Weights of a small contrastive audio-text model: 9.48M parameters.
Rows from block 3 of the text encoder of a small contrastive audio-text model, named by matrix and row number. Rows with one number belong to one neuron. Each number is 500 + 50 x the weight over its row's rms, rounded and kept within 0 to 999. All counts start at 0. Numbers have three digits each. After the name is the row's rms in percent of the matrix's.
Before each neuron's rows are labels from the 100 texts, of 14848, where the neuron reaches its highest value: "tokens" is the input token at the peak. Only what is clearly more common there than usual is listed. The data: melodies that start on their tonic, played by one synthesised instrument. In brackets: how many of the 100.
# fc1: MLP up (text_encoder.blocks.3.mlp.fc1.weight, 1536x256), inputs 172-255
# fc2: MLP down (text_encoder.blocks.3.mlp.fc2.weight, 256x1536, transposed), outputs 172-255

tokens: "a" (64)
fc1.298 120:459423456514544508516547571537557490503458504534508543522431502495495583501549503330491484492550453366441516491420534508543496566499550544562460528519505534511490469630533537498530507427540663517483478418431551481484520382550527499448485487493458485439
fc2.298 077:546519496467545492504492413515420479591502527554511446434596521501492500502622466386471423501499488550551501520499552528496478490499501502465444488592509640474457555506496441553538477511512637506400506442512489532449565494501499496565499472552503508461

tokens: "5" (39); "b3" (14); "d2" (11); "g" (11)
fc1.274 077:464491503490440586457586472564579470535580458579467479513271489616485557470492504518449499395554511502512494503499437470503493510497509491463503505524532530489604477492559415494451506475502497509481483486380503550522520464537566507580475473545401504561
fc2.274 050:502474509446625432561437481572367473576435560491503510472585435452463488502569479439394505523484502535526499481474498606491520416528500599498488497479420494498455573533495509523572472529463511526561529472545467500435532463449451534546530554573531480473

tokens: "f" (100)
fc1.293 084:539540584538485382481494325473465539474477570453408488457518503492505465537490495545512547517498519506446496399580488504509499489571482506527475497544498489506513521464489545464505515481471523533547542472517500450527499505561506470544484558507556503481
fc2.293 092:522516476536480494513526446548498510494458527544495436528543499513477571443513423489502494494598504608500707493503494497456550517506432628484534512516489434489497539506464457463508584558484464543469595622517452486472506546510455491595499525507506501503

tokens: "f" (98)
fc1.366 081:449517520496484423490449404513339518450502510416481531533508569542495484504516512500477470514502500471538513370552508493497477440500505604531494497559414488516475485518444520436503497533388584560502527486497480529514440454566484504637504495507395473501
fc2.366 092:492516442504470482521521470574418497496410502526463402564513506478514526495516488482488487509591506573500706495498494442454524501494468599489513521503485440498497547489454481467508668545506450563445582613487437524405509525492428495590513539518520496497

tokens: "c6" (68); "4" (17)
fc1.377 085:439494503496490542495513476530557493492513481528474518490351511639530528408434502484546529451554508501520469623484462478360500607498491487389471543497498466584534472495503469504486559472482461491431450489394488577475490419595558466589432451544459462527
fc2.377 054:529499492418601474508510505559440477641476563495463488497528471472430494571614513497366500511476548531508510431453522526517538376514498601513470458511462483474444514483532511517525424540468515473599544412525465460497543478408500607516524537545505487462

tokens: "4" (94)
fc1.214 081:467476487491512533467500490545579500508497439589502577575346445583567607490452508473478519494527537591503481608546501454430490504435512471484533469448497501543494492577516483504476512512441460466454514484454459553518496409518584500588473458545413488517
fc2.214 066:509483514488542415508513531482455507566510567417443604473512505451449446508530589512460519482401500473528393401442516532566501481557557459529491483511490501496495510485512547500486377502519521448600452388492551494527485458465503568397494503497501500511

tokens: "d" (74)
fc1.42 132:539505438361586508507520655559500555473388562526479538541424500513587568486540437387391500485516513497542490546501522495429501543525551498461470497427518552501604458549486495501506535361473512485532460448420545614420578465484489527505577440503464508449
fc2.42 074:529498501424501482505556445524459523518504548590514516484514521506501538504573500402446476495434499545552460505503530512464481376503506455477412494527512630503470528523504499558544465473517562512472480425478516530431528478453526543504458495499502533449

tokens: "g" (96)
fc1.47 122:481465474535543523500520533453508477519486483547508421502483540513522521522520540479515532444498411344476556515410542511486478536491500576532493584533522505502461417551532484481500418402524578394515438444465488510509453395545517477522518505457488473477
fc2.47 082:556496511492528479524500452515434530538530521573514450431571499498518502486593467412494446505527457548524564548501511571505490480512477501482451550542486651491448564519508419553558490499540609531415515483589494511425530502529443528597506482596523517477

tokens: "<end>" (66); "2" (28)
fc1.428 115:493512421509514512643497612424497389504460502492575632435333506442588497498480485403527498509503508640600491493424487440496477489470418517494533454468526475477600509462503553489502583507438345486488507515489464510491511622409507547401502516505459466482
fc2.428 157:502448506489503498475500540425584527478560507445500590494424496508522441501450559559501505502391496435482331479501519502565474498490580386519495466455513528500512436507504572506489402416528496417531432403465559514573458457488586498373487479429497517514

tokens: "c6" (74); "e3" (26)
fc1.77 087:427451497453477679433552533544542494496485422541530523472387543644496585466497537531407563454514495571511461523484525496444496584493621515433545507510499483493504477540580514488507498465488469521507433538439487617516496357541595528488478495461442507497
fc2.77 049:467494486454588354622452496524412461618470539486476475501560429434486449529591479454480457551438530497529472460464505552522502389484395531550441477470432571504482528422507525530500508526510498504571602424512483469502503516408443536544524551569490479503

tokens: "3" (31); "b4" (29); "6" (23); "d5" (9)
fc1.674 081:448506496516478538378580561494496455530502514511593482573487578558485627529478518564497518474514510517485501508528521498535548504390571490486511479534435495483460518532533495472491563440495460488490482525431345543558474367472544638451508525499468555476
fc2.674 059:487445512458516451552447498466495507511502479456469604474484434435482410514509543505505491514378468427582364481495502487477437509541495414516481497501543543532494500467526555529469369489535538462601499382486636467517502500420513507418466476468496423505

tokens: "5" (100)
fc1.397 087:472471499495558539481490509552587499592491440590454500547342477575569578483496495478453499450520488541487475572495508423456530554402524467471510522452477463501531469549498456491485508494502420415442427468437474513489544393465569475576473486508457437564
fc2.397 052:511504534476531363525492492514440486555509549492462643434556498412470509536568556456474494526403485423546438416454517617522485413599507508560478477554499534549477550486522539559518428485475533516603497415511560501473508475495525567507529494533506497446

tokens: "d" (58); "d2" (20)
fc1.448 116:496503428481561514526546676606517499494423525524502545521392486511582543486514442387388504485485500487495466502490474508499461560507544491469457504470479548510574441581497522503488527379488563506530454415348541542448549401501490541482533469472482498453
fc2.448 073:543510493410513480491509445480477493533504533536523524466512511505492503503594496387468479489415488532536426506487558539498464427496500455478426486511551631498496549505498502577546450501500581500434471365489557509457534482481573521482453492503502533471

tokens: "a3" (99)
fc1.707 125:430480500543533645575594510444457404624516525443479549446491547524523490514512543505471528460553440351440533474511454487491481532490503465471491421508496567519460371498506495541503510451574584519479491432446447529515516398547490499471581497480484473477
fc2.707 075:493471491510515537521494454491377431538505519559494474439604539510520543458569536460443409534624482549503620520529515492461500447510492556479514498477475503494442550488495423508546557515507604540469574475569453555379541522478468497522556602604491468503

tokens: "d3" (51); "d5" (20); "3" (18); "f" (10)
fc1.272 089:470512526349516461440485466535344508445455536426523509506523549618563487518570492589490500489508491611523532429551513439480523502496512449523503473492469495527505496544452519514484476543476555562484500506445439533419397522616463533501441515531430596446
fc2.272 081:485504481494496482511522461578448492467467518531500407557523519460522516477515524491489549493620533586529686496463515409436530502518461610457463507493516476520479532504439479479497610559508470587448592600494426583406519495436441500576494526485497492509

tokens: "4" (100)
fc1.503 206:528562549414492477564382481424498447516499484555449489542493591531588575503555512507472486512454473455517579499452552631496554553503525516533510423507477446486521433502525560519481436424441541491528550544512599449433560429530477501488523510615510534500
fc2.503 108:601565506512445479526495451472466521476516439557381521514484600444537571421519446483543486598478354377501578508529514586484521474508515437555553485504495511477509512562510509539599501478460537571510544583581579475394530498521464489506509492550478514483

tokens: "d3" (60); "d5" (25); "<end>" (14)
fc1.533 105:449485432500494427515484633431501355474451514497547554488378497359558510511434507482528487547498530622620524493456479462486457472481469482488553505461473494496546562486507593523494510539432369455513547547489529506492465596448499557453479499468499491537
fc2.533 156:495459508487503492483500535422581536477549505436502599494427495506516443502455556553503504503396490440490324482503529506560476500496571388517496462466520517488514434512510568509482401418520496422539432411471552507566454456478584502369492481420490512505

tokens: "d4" (40); "<end>" (40); "g5" (15)
fc1.504 091:510484411530497449502479594436552361522476449500524558505397359385540551491425517491518469521511544629561438495462502485491462484401466477513607506499471494486487500539498507515469514548465383454513557518499527447502459566442487566473438489454450504521
fc2.504 152:495469519488507494480494543414575539479548505432500596493429500504509445506449554548504501504402493433485332481509533509569476502495573387520495465460518522493510449510510564501484403419533500426532437415473556507576459452489584501372498478422491511511

tokens: "f" (100)
fc1.551 093:501535657558426448442419420456515573501550516506439509500517427512535444475494483528539542515509476507484549421550476499517526495606526544516508472507536523496480482465489516406524499484467534531507469467499492448607498460538447477546535570492508516515
fc2.551 114:517561461528503511508498475569438513487445511560487463513565470508459548480523400460503495506588497591491669481504483506452535501503406617497538537522477434493495547499449447454512596559466486588466572595523447489423513549515459495612502513527525502503

tokens: "d5" (63); "d3" (37)
fc1.2 080:422534487438489540450506591517518481483513552498559519503474590572489655514491532493458545392581547525494451527467498417489538488444572517417478422544518472514541501533470509505504576468455477547462507576412439599473483487540512537426511493525499511480
fc2.2 043:496434494489506492583528458578407400629461501510435477487512382442494440496569446465441449575419514555583519422474535505448466476516497470593460537497460537524448552463574469545481487502552486485596567478544521519506508501355474573532454572494438465491

tokens: "d2" (76); "b1" (11)
fc1.753 094:438513411483531525453562617595525487484503517533505554527423505649574540484497397496404537422473499529503410516495488455505475529402508492436444492453480527488541453512530475529493525378513500484501475479437501539414596461474533527432531480496493481507
fc2.753 056:498498495428493481533485465549480475533498552546490564485496503480461493505617534453457450491392504544582431446387490506491461386516498496484384518522554567571461512497476510570575465496474463528510436367447516491459524494454557534521479539524498467472

tokens: "d5" (70); "d3" (29)
fc1.29 086:483532546476548452519598652483455523515414497425498513500550620541478516572515487419473465456530560545541494548497544425524484472477480565512484522507370412489483501428452505516483509492397448564500611487523409541499476521468544613461547581463506520451
fc2.29 076:492453465506450508447515494437569481470569445493498540519395501486549440507463558554498517528415486417516422495487490446496483567519588347529435490446577552508500457482552583515488449424560506445526449510414582513577441485442503461384457477421455492514

tokens: "4" (95)
fc1.620 082:494463436474527517392485496514542439580477464541504573602382490611489606558500534510425564490521515595464470574521502455498500526455556476514538496497448495489479506567471499491487485475502464469534497458492474552517503417464591552517455509509423523543
fc2.620 071:464490548463524445538496525454485522536509485439483581463501495431493427509505552491505465515380495399550351465458512566535493496511499458524469488511515553505520497470537581500493435482525531472545465412481567500512474446485510508425501481484497482492

tokens: "g" (80)
fc1.72 112:401502445486560652566500493478505400681506498500480515505552543516507518507543539478493527491547441348474530499497499470485514500507506473487522443456522545502494454515484517501456497416579594496467530393486510494504498422494386488451520522539489469514
fc2.72 093:503499505508504569486506491509368425515496528543503467466560543497531524495543487420471457520618472574497688532499507499473519488487406567498486496506482466481458526485498424503529570544485567573478581565567409559375540564516440485568520526552494495493

tokens: "<end>" (68)
fc1.216 106:490529434504537584487540502480450437590467525444447543512530525515542496478607510474497513465498409458483542504492474463494466476389496427516543421491494484534485490479492577494474483457584495536494545478531513507360436436504368484505529540490464506453
fc2.216 057:488440530495545515503486475424447440515494505527488526493509505458559545520480610388416416511642546578524599498413555433501421443546514493499491569418544400434498572508495508542488520513493551509472554500568393550501509552474446520550528548508400526499

tokens: "d4" (100)
fc1.342 090:481533456504406373498457589494570332498438504499524468510463506408572513586453508471527471543531593546561501483504509461452488474392485455528673466487404473452486544504520498544487475577468377453561502516522516447486464507454541574486482426399448591530
fc2.342 135:484467513490509482481497551406566552471557495431503614496431491495509455508455536539509504509400479433496336484504548516550467501517560383522491464475514514500500454515512559512492410413511498450542444441463560494572450454472568503370498488411491506523

tokens: "c6" (57); "e5" (11); "d" (11); "d2" (8)
fc1.65 086:377467490474512558463511586588633466458469502496463431470334499643512511499452448533419510470515502462519484527496470474396561578534509525402462532454509477533565461543453505500515515411510488526397488457438487627450535437530539450513493409526485439534
fc2.65 052:505515477458546511542502415566425472629457525558491469524588512497438487506592487438470501523471531558509511486424499570481515387499493604474434485562451497502445504491526492533522501578464497472589560491512468493436499515436501577583519545570480501481

tokens: "g" (61)
fc1.393 091:517521503494530511407541525512476460521503503523507494490493488529558504531583501494521495484556468423417495516567491486491469513572627471514453501555606500521512353504634510524528533475546531460550486546524505517496504411596453501462507594495481490475
fc2.393 076:498530523517482488561489476523339501524497501563481473421583499483509517503585439425470441541582440535550612547492495522482489457516425560492468528526489524509486595509516393506550563543503549571416512526575447546451517527495417503618513495600477495484

tokens: "3" (87); "6" (12)
fc1.494 117:524479500488483512543450433455473489459404531408489443400575582627460464489559452546505482468552555519474518551613507493528554484500528550533555494593553525467519492508418480506508453473391477433476563493463499433499421489532447504498476515507451528402
fc2.494 066:500515488494423518489557390590477493411471528474493440497515571478590564503471629531510542529502481485560680566488464380491477527515486563468478469500534508534486495477504521500500591560555475541443589582516474513462423515445478491544515445481529392498

tokens: "g" (81)
fc1.685 113:457454510475480493480544455497517510571519497507492410504489536522516581525474611479491505442467414408482595549469555466450518551524562530542436532589533502452401483564539559498505391423567538456491477425544503543464527420553534503500491453500518405500
fc2.685 086:586553557492478474510497476552453557511509507596497462471553499492507572478591456403495454527529451569520586515518515504468491472499474510489475519581471617496446545556498413561523519505505560567453513530590488534398579507509445521600507474571526520470

tokens: "d4" (98)
fc1.523 097:464554427534431425477485587490504411496498468492524579509457501379573513507457546439481485509553548608525543494476480405481460460464517461524567426518391508486489534504534513552488497555393446497554496568486519460436381514437527601472500453411425532487
fc2.523 129:486476508495502462486498551414551542473537485421509606496446487492518463511461521525506497519414475447499350477507575505562476499514561357540508486461523505503519468507513540516489416414508496458544447440485565490550469478479565502359498478408485515530

tokens: "g" (83)
fc1.277 120:574551508558503474574551503545487541501459509519522412436507447465502525526454536434467550519508466467459483542504539590500388574495518487492422538512478463541490474560481401469524492360520512467518505464491520549635484436540548472561512511513492565445
fc2.277 073:524511496517529433513473527463445522542521512532545453458524433500528508498516498419475501488543390507524484558500485567474467403514504460465403541584498639489477560533512422553543491385532641498386526501530535503486543472514508524501494495501464507476

tokens: "c6" (46); "5" (41)
fc1.371 080:451466502454494514454563499518574472483531509536494527520390531577483455531442524526407561391515612545531480509504499482448497607501621493486487474446502496491547476478499567551536508411508449525501484502471466527476566493543568446462533424600456497522
fc2.371 044:446460490509573559580512492626424459612394492505488460472592475434507498497586473434479443548513464513525534460470497544477540364484406597502458560497420483515477484484499468501546555507459470495562549503569408521441444520366479541573452590499488452479

tokens: "5" (96)
fc1.171 082:524482481491487400506505452493355535447502544405533481482545588556455493506566541510533511517532493592475533544542515467495558477530475580552465496530586482539554470448460419452550411553433507514500515546467528475523545453555475497493493564531485508493
fc2.171 078:486512461496406489520554465623437518467460503543495383527544520492510526493504512485492454518590500531494685508489525406485531563494502560498492526526496483509508533482446459471501642554516428554462578640483458509436524523510454461591511473503522457489

tokens: "d5" (69); "f4" (9); "3" (9)
fc1.102 079:449552549483542515508597643503402515462460487408503548477486598570476556521508472474480482484480550575574486566489572511503541539445482474485409496512486391480508553445441505450510573418460482589512607496504388547497453508454544620491550542506491421430
fc2.102 098:503452476487487486468499481457607489512546479462500569519429514501547435497466565560482527505405516414489355480492500469541495516506585395533487473463533549506507397493540603514483406453537497408525440413446587511570480473474555456367467463439479496513

tokens: "a" (87)
fc1.200 109:441464478513517515530530555508527546464506485562523461533504489501432472491494560436574518359564499407482517473384553586591622523626540584553503505477514513477504606526549505493513507485599595507496418432505525442469452377499603457549431486491521521484
fc2.200 076:556489554496551465508490476533498500508453539499508494511558493523462536429570432373488509455524488609528503509496569550498486483531496545420572488570499557488493565509405500536525475554528561587377499478504535525405503480474481503534496457495537537491

tokens: "4" (100)
fc1.698 101:487446556502466484504474450440509516507531501515366453518462497543616532440515572499523517472486412418472542505528574517498574513525534591541437498508502404374427472568509531508502439481488523503497522443503556454446524342562558473471523540570499523504
fc2.698 094:572565526531441499517496455539438507499493486619457438493520508482506567448571434462504442533557432524505658506537511512474549489505456512513534564565435537475504552536480420503545605532484524603461551605582485488358531555505399483632530492607517516488

tokens: "g" (52); "d" (13); "a" (11)
fc1.373 112:545543560551500475519547523586496460521488507501503505425515486503498504572479532438508514546503445464528504525484633518566357602602510540474452586512569572574529498525512493501582488446667520476447425463480502504622486378519520371520458504494502527366
fc2.373 068:495529516513501445502478510520450476551497514535500445486575475501508574515559449378437488509561424557517513567468494534473455412505520600473430515591453570494477568494508445524564479440502578512411551509505525497454558458529517529513509474592437499454

tokens: "a" (72); "d" (10)
fc1.638 113:439442495508484512538507523538522599490449525464488513537429505505495544431515528418484397437533400493484493484504385480499538501571574464565454462549573501464500591543549509519491507439577534528505435486488505496420564498497463489526495487507470554505
fc2.638 081:531516509489531473523534499562492487545440563577493485494524475521512619484551501366415510454521443614561559516532519510470492416517445570487524451583511525543446611535469475530504511512497503548424497489548442518424527517443484531548503468511565535464

tokens: "<end>" (98)
fc1.249 126:498469412568505531572490575376466300518485501540562468465313464457510486489484490484516504501481492576574450482419450483567440434381420498432564440460497517496536485512503478490478551561513394481471502497503509495521528600388483499461517499503474511457
fc2.249 162:502443510488504499485497539422583531478565509438500596492417496513522441496445561557502507500389499434484325483500516507571469498491589398524498469454520534496507435511502575499488400419537498411519438402458553513577465454490580499379489482435490510511

tokens: "d3" (65); "d5" (35)
fc1.71 092:485448532463500532444629548469419532480462542461523534553541610552485547507535509467511517505499535582525471560497508511520497513466528491521469503526483470495494584522493495471492605443455467537541516512501443551468421475489608619491517536448467520426
fc2.71 072:516509456494460496491482466475593455508543419491492530501379491518550471509496507521468505511404562382520440489484518433522499533495548376519455477484545563507508421442540609496483418470573511455503506456421599506548482503457494443377473436460491482535

tokens: "#" (83); "g" (14)
fc1.363 114:456479491457504516474536468522513511568531503559440411513531542503487536551477555451516499431466384387456602573481532498494497514571566520517447594633559514501454456517593522509502432406587639459484498475523495497484487417575505471509497453500531401466
fc2.363 080:561509536484489475509486471537457516505512506598504459454546495498508554477586458385480475533538464573533577521501512510483469447500477530495481503558492602495423551546497428549531494518526561566411505514577469522437543502503455508597501462587513520483

tokens: "3" (78); "6" (22)
fc1.573 077:471515597457486448528353472532518566506523500484465463528457422485436534499467496554546549508504413399491534564526507512499529490514564510635504520513544501493499498489405493574518500513409531562501597440494480483538486501564546485509547503618461509519
fc2.573 102:503521455492487474498525484602435489506457489551492414506541511496500532490547463467489496522622513560509694534499497471448544512502398604483495516541487461497503565471489434499523617588457487600455550590503455500406510508504418486616496524540515507470

tokens: "3" (68); "5" (32)
fc1.526 101:398524638496479508526504471566411554467468501432492502515358486553479493545479479568510445436410461442521504523586456497418503528479548467507515494415486540512556589476524479556418476483393436526495589488514465500513381440560561496502503498612486565612
fc2.526 088:486522477450521463498472459567488481442421491614470361518521500472497516461530479478499500467568501550530568504494476482399502491501431584455497571526513497467513567540482500501512636570510495579488535556454414560360517474469461504554520499489555514525

tokens: "d" (48); "d2" (7)
fc1.5 074:497548477368577463500507541503483583453554447463564599499497510524557528513347412519535506475446463495489535514426502463537532489388440496513486450529478512470504445482410498453516508510536538491510535449501414518500516519489521503338528545553665449469
fc2.5 040:502463466563504485477550440587508459572493557542434472507545505481488499498561574501467516440478513616511451400463502480486491489600557531547527545490541468568514549532500458594507395567424396481432499579517502505500487509537517472659499482538386546490

tokens: "5" (99)
fc1.236 093:501448500515504467512422440589485554510499534506506601505559422543503537503519480475480369558505498428426484517519501503512465486489504545616561447504492581482489470489510558505448527494537486562516529497570508387464462497489525535519548535485462520486
fc2.236 093:530521456503478445528552466643414507493417506536494431494545496479484571490493424448491478537569487545503638553522502471486538523497456558489519543542481456555535555476481440496516613595490496585482519523579443498420507507515422447608499496563516500444

tokens: "f" (100)
fc1.470 085:499503573477457395462526368581459598503547539440490502488516492539575494554520496645522535502494491481475568430616578480463535516484491514508448499512440478503454496534493552524516517435440507589516617497491472484522517510545487493511482608476474548520
fc2.470 088:507514469501490488531506478550444531489451516550475442533558476499512549469530454494496504488622521598504691496519500491443556502501443611463520512504484442488503539510476453434514601580459468599474571589523434508464505510470458524611493533540500499505

tokens: "#" (97)
fc1.246 113:394480519540511524577460507466551543554534488494427456548556489537451535449514567407508457496491482500475414537493506468493550581535584564478460502547524506400424526545490526489532435497523531549492486440504569539513473359475515533469487406504473416505
fc2.246 081:502561498483478501510531484597448521603455514579498421495608510503466563529557444419454447490528486528532602556501541473435549475480468577464446532620498510529503579478492426491514498573473517539476550563609447480425564533512436519635489516605476497495

tokens: "5" (76); "d5" (12); "d3" (10)
fc1.73 078:463461527500502530443527556601517446516540487491530557586356499583530502463496424495430489494491530500483484494511438492509445537484583496505492470504453554475555414552511434533487498433452471492515512504492483620526526451539601635526569495499469517503
fc2.73 048:514503466464523442552496448543388498590490521590473466453537440422492537490583498464445505520492480577553522495508489557478506346516482547465454535498478523511481553536495491531508510546467537527512521404467461505412575485401476521535502581601511465489

tokens: "c6" (82); "e3" (14)
fc1.158 091:414461424482504529466514504558600504493502470572505573549348515642531545477467516483436550480496513562541492523499507468455495538519520503397499537429503517553562481470497514550483482431501427468534475485426485611491494433539609495576436501506417457553
fc2.158 061:450500507421562415508530505526467498582454502465506553487528486498439419528609491455477495502414519511511368474395506552504513426535506531530442469505483499517498504490506582523538439517459498501558488403492505466454455424424506554402514515527528497475

tokens: "#" (43); "d" (33); "c" (15)
fc1.594 115:418495500477516516523544432425446578368494468497499491556502495529459542505490486479454515404472471382472532510492468489489590485455556511525489492506492492503481588496499483492464492482495509517505522507484501521398500399536506483512497523512455500537
fc2.594 082:513551495466492492518512472576464453504381504549492459472529510536527504483534456430482457476604494608530594489474512443459466490525482608505511547504527483493454579500484437506550533613498495563465545543552428489507478534548413504635514517552519473471

tokens: "3" (44); "a" (33); "6" (16)
fc1.196 087:437454500439483535528403503542512531474541496488488451520438386423427539509445494506499557498500500373499592531541518508506468525499564498552472492502502494495569459500485491506516431486465599517521589399509476519563516539612547485502510489577439499577
fc2.196 105:506542478497497497511514492615410472510473497581483411495535516486512529493570451458494490519603499569503684532481494463446532495501387614483506525535484465503499592482498449515507626582482479589457528582499462494399553508521433499617504513526531520483

tokens: "4" (100)
fc1.280 073:491512527512431478507481523574594414589495462511521549540416450548557610541492496469493493478466571505507480500498527499506548490368500489548561473463447509520521480530528486499533430501466472457491506490432510506511456471486547576507488498506392500450
fc2.280 068:486487528465576427466511543437496523522525546470449585500497506485483447500486600513499543504423445486533359457470496508539466513577545446477479480494523511480484496478487568519448425489512533462586473366478550498513497424467539522414503480465529475533

tokens: "<end>" (100)
fc1.95 111:461472492513555489581505605366480344455394564450557482471368510406533440539506483499500470541434524550589507445422496443492460486420403513494515493442484435479546494426510589512501517495491315458471527508511436518492574661389590540440521503487505515488
fc2.95 156:491442502485500497480500537428591529474567506450500596494417496515525445499443563561502510500393494437487325484500505502558470499492576393516495464457516529494505431512506580508488408414531497417533435407458556513573453456479579501379484481427492514510

tokens: "3" (74); "f" (24)
fc1.642 111:495497569514444428486500456439444484415512493485517508530522483526516493544539568565462460493526567507545501373519503513460489463531512568415487529478437508527426467686496418511522511491456559555476490550413504456506488453518526504506576559453465467430
fc2.642 081:480502419564477508496508513568404510455421511520474395563502456485531498488514485534512498490540537568505706476498462415438580472502501601486535530473451452484502530485447492421498654529541479506470613611490458500470495476469436477561535564508508499531

tokens: "4" (100)
fc1.263 161:499494494498448456571493492595513463474474548404570505487615617587487562525481501496515463513464485527493492486538510522565477494500503409539494429497561471572547457483489473565440500512400509490573486436469524369433494505506518536476528504458494471471
fc2.263 100:549500466475507504506578428609535411470495499477528435500596545508513615496517463493499464556496426472527595529599563483441544483484448480477475421583543481585517482474498498538457513527419576555529519445522543416367496497520489491493510422489550456482

tokens: "a3" (87)
fc1.378 140:408467466504544662506495470472476408609464508448386534483538534517594460505549508508453515467477421374487498490504426490515407491462470434478504456500549539520478382486524488543472475466595536521436527450473507509459480442522425517481555494486485422490
fc2.378 091:492442443508543566537499514475362433530464501532493476473518524487556486453494579450454461503688498526490618530506504498509460461511517510476481504465488505464420521500468481506518619476528589532451543484562342569382505493533436503502600571555474456520

tokens: "d4" (45); "g2" (25); "g5" (23); "g3" (7)
fc1.703 094:494539425510475427503487625454503430486485434506529589505383459340582531513432544440502482519516529627595481535479493442472488486427486451533576478502416509480529479510510492529498498515403355483505512560496537491483383577447498585445441483429506516551
fc2.703 149:497462512490503490479496544412566538477546503434504596496430492497518447506451548546502498503413487442493332475512544506568477494500572372529498478454520517489511452511507555506481407415517499436537437419474559503573457451478582502373498482412485516512

tokens: "<end>" (97)
fc1.33 117:505499391507552492614490607387495358497493505502530528479318468434532497493469451418514494516436499619581494496447490495513464474435389507452524489450492511495588509495502525526472551498475348474470518496505512488501552607407494532423502491524440492471
fc2.33 160:498444513488503497475499534429587530477553506443500598493421500511514444500449558557502505499390495435486322483501512503565474502493583391522499467458520528496510431509504583503485404425531497412529431403460558512568455453486588500380486479429495513510

tokens: "<end>" (100)
fc1.352 123:495514469504543464628502637411484352466437536491543503473353511443534481523489459461544472499442451591589528485424458453469478507468425506424528498475488456497572493416494580514486517501468348466513509504464500502498531632459525531437499494519500486513
fc2.352 160:488446506479502487479499530433591531476557508447500595493420498509517444497453561559504509500392491437489322484501516504559472497496577395515498458459519522497510433514506581512483405420522495413532433403461556510568453451477592501372487484424494514505

tokens: "4" (99)
fc1.625 077:468491534509501484445557488504574499608516391548501502575355403564584586540443518495451507453494517564481465536531493466477467504427526463491510519493424504479510496513498476474493498495506426441494512494444449551525491484489597546553421522489474480532
fc2.625 074:497481515473510417502462534459477510530502539436473600494500510480451434501525566508491519514405463435558351468469494555549497497549533452527497444496517531501486502513519576536478386480509538457570436374485577500507454406456512530384540483501494504497

tokens: "<end>" (41); "d" (9)
fc1.755 138:471449496476461550509521540628411517550487521546525522529530491466442635497523530573428453573485454473449424655557427513435532487553507452550529496502480544502483579515602519551493495493524509581493636500446501510462600498469461502528511468472501645487
fc2.755 080:597604502484465486526534576590486464470470522584487522449505448437499606497558444548517556519502509565536563566495472503521461502471498552485437434529474475613514575517495411585508517575478476543505484549504419488487595473455460402506499481631617473544

tokens: "g" (24); "d" (21); "a" (17)
fc1.566 118:448416489526553497517522568567599517520467529581496482529448489510533546476497514419501491467527413368464517498447538495517532550527560540499463504514527530493483450633485529497515508356511591475455490391435539489480493368528532462491458474445490468431
fc2.566 074:537538505448536500503523427528388488543502542546511477458583524503479533502602469387483438488505492557526532530502527537473458480506468513484436499555500600483480593507501454562541451507505611534419499455541486538431562511500475526574497488553504512455

tokens: "d3" (54); "d5" (39)
fc1.211 079:499529540468538423494539594478387521543362538431520490540565534616572551550490442494473461483474554492504455504470521525520530517416583572508488498507497469567482523515401512491535589458452485501493498471441465565498460458513510548437517556517523563508
fc2.211 046:489502483456466497470483496503568367505599471540449465507423518461417449501501582516522525514444523494573431490490495409459403503525500425451461449481520516478487523482556535600495408517518491402533549482482572525569516474375491526472509469413409379530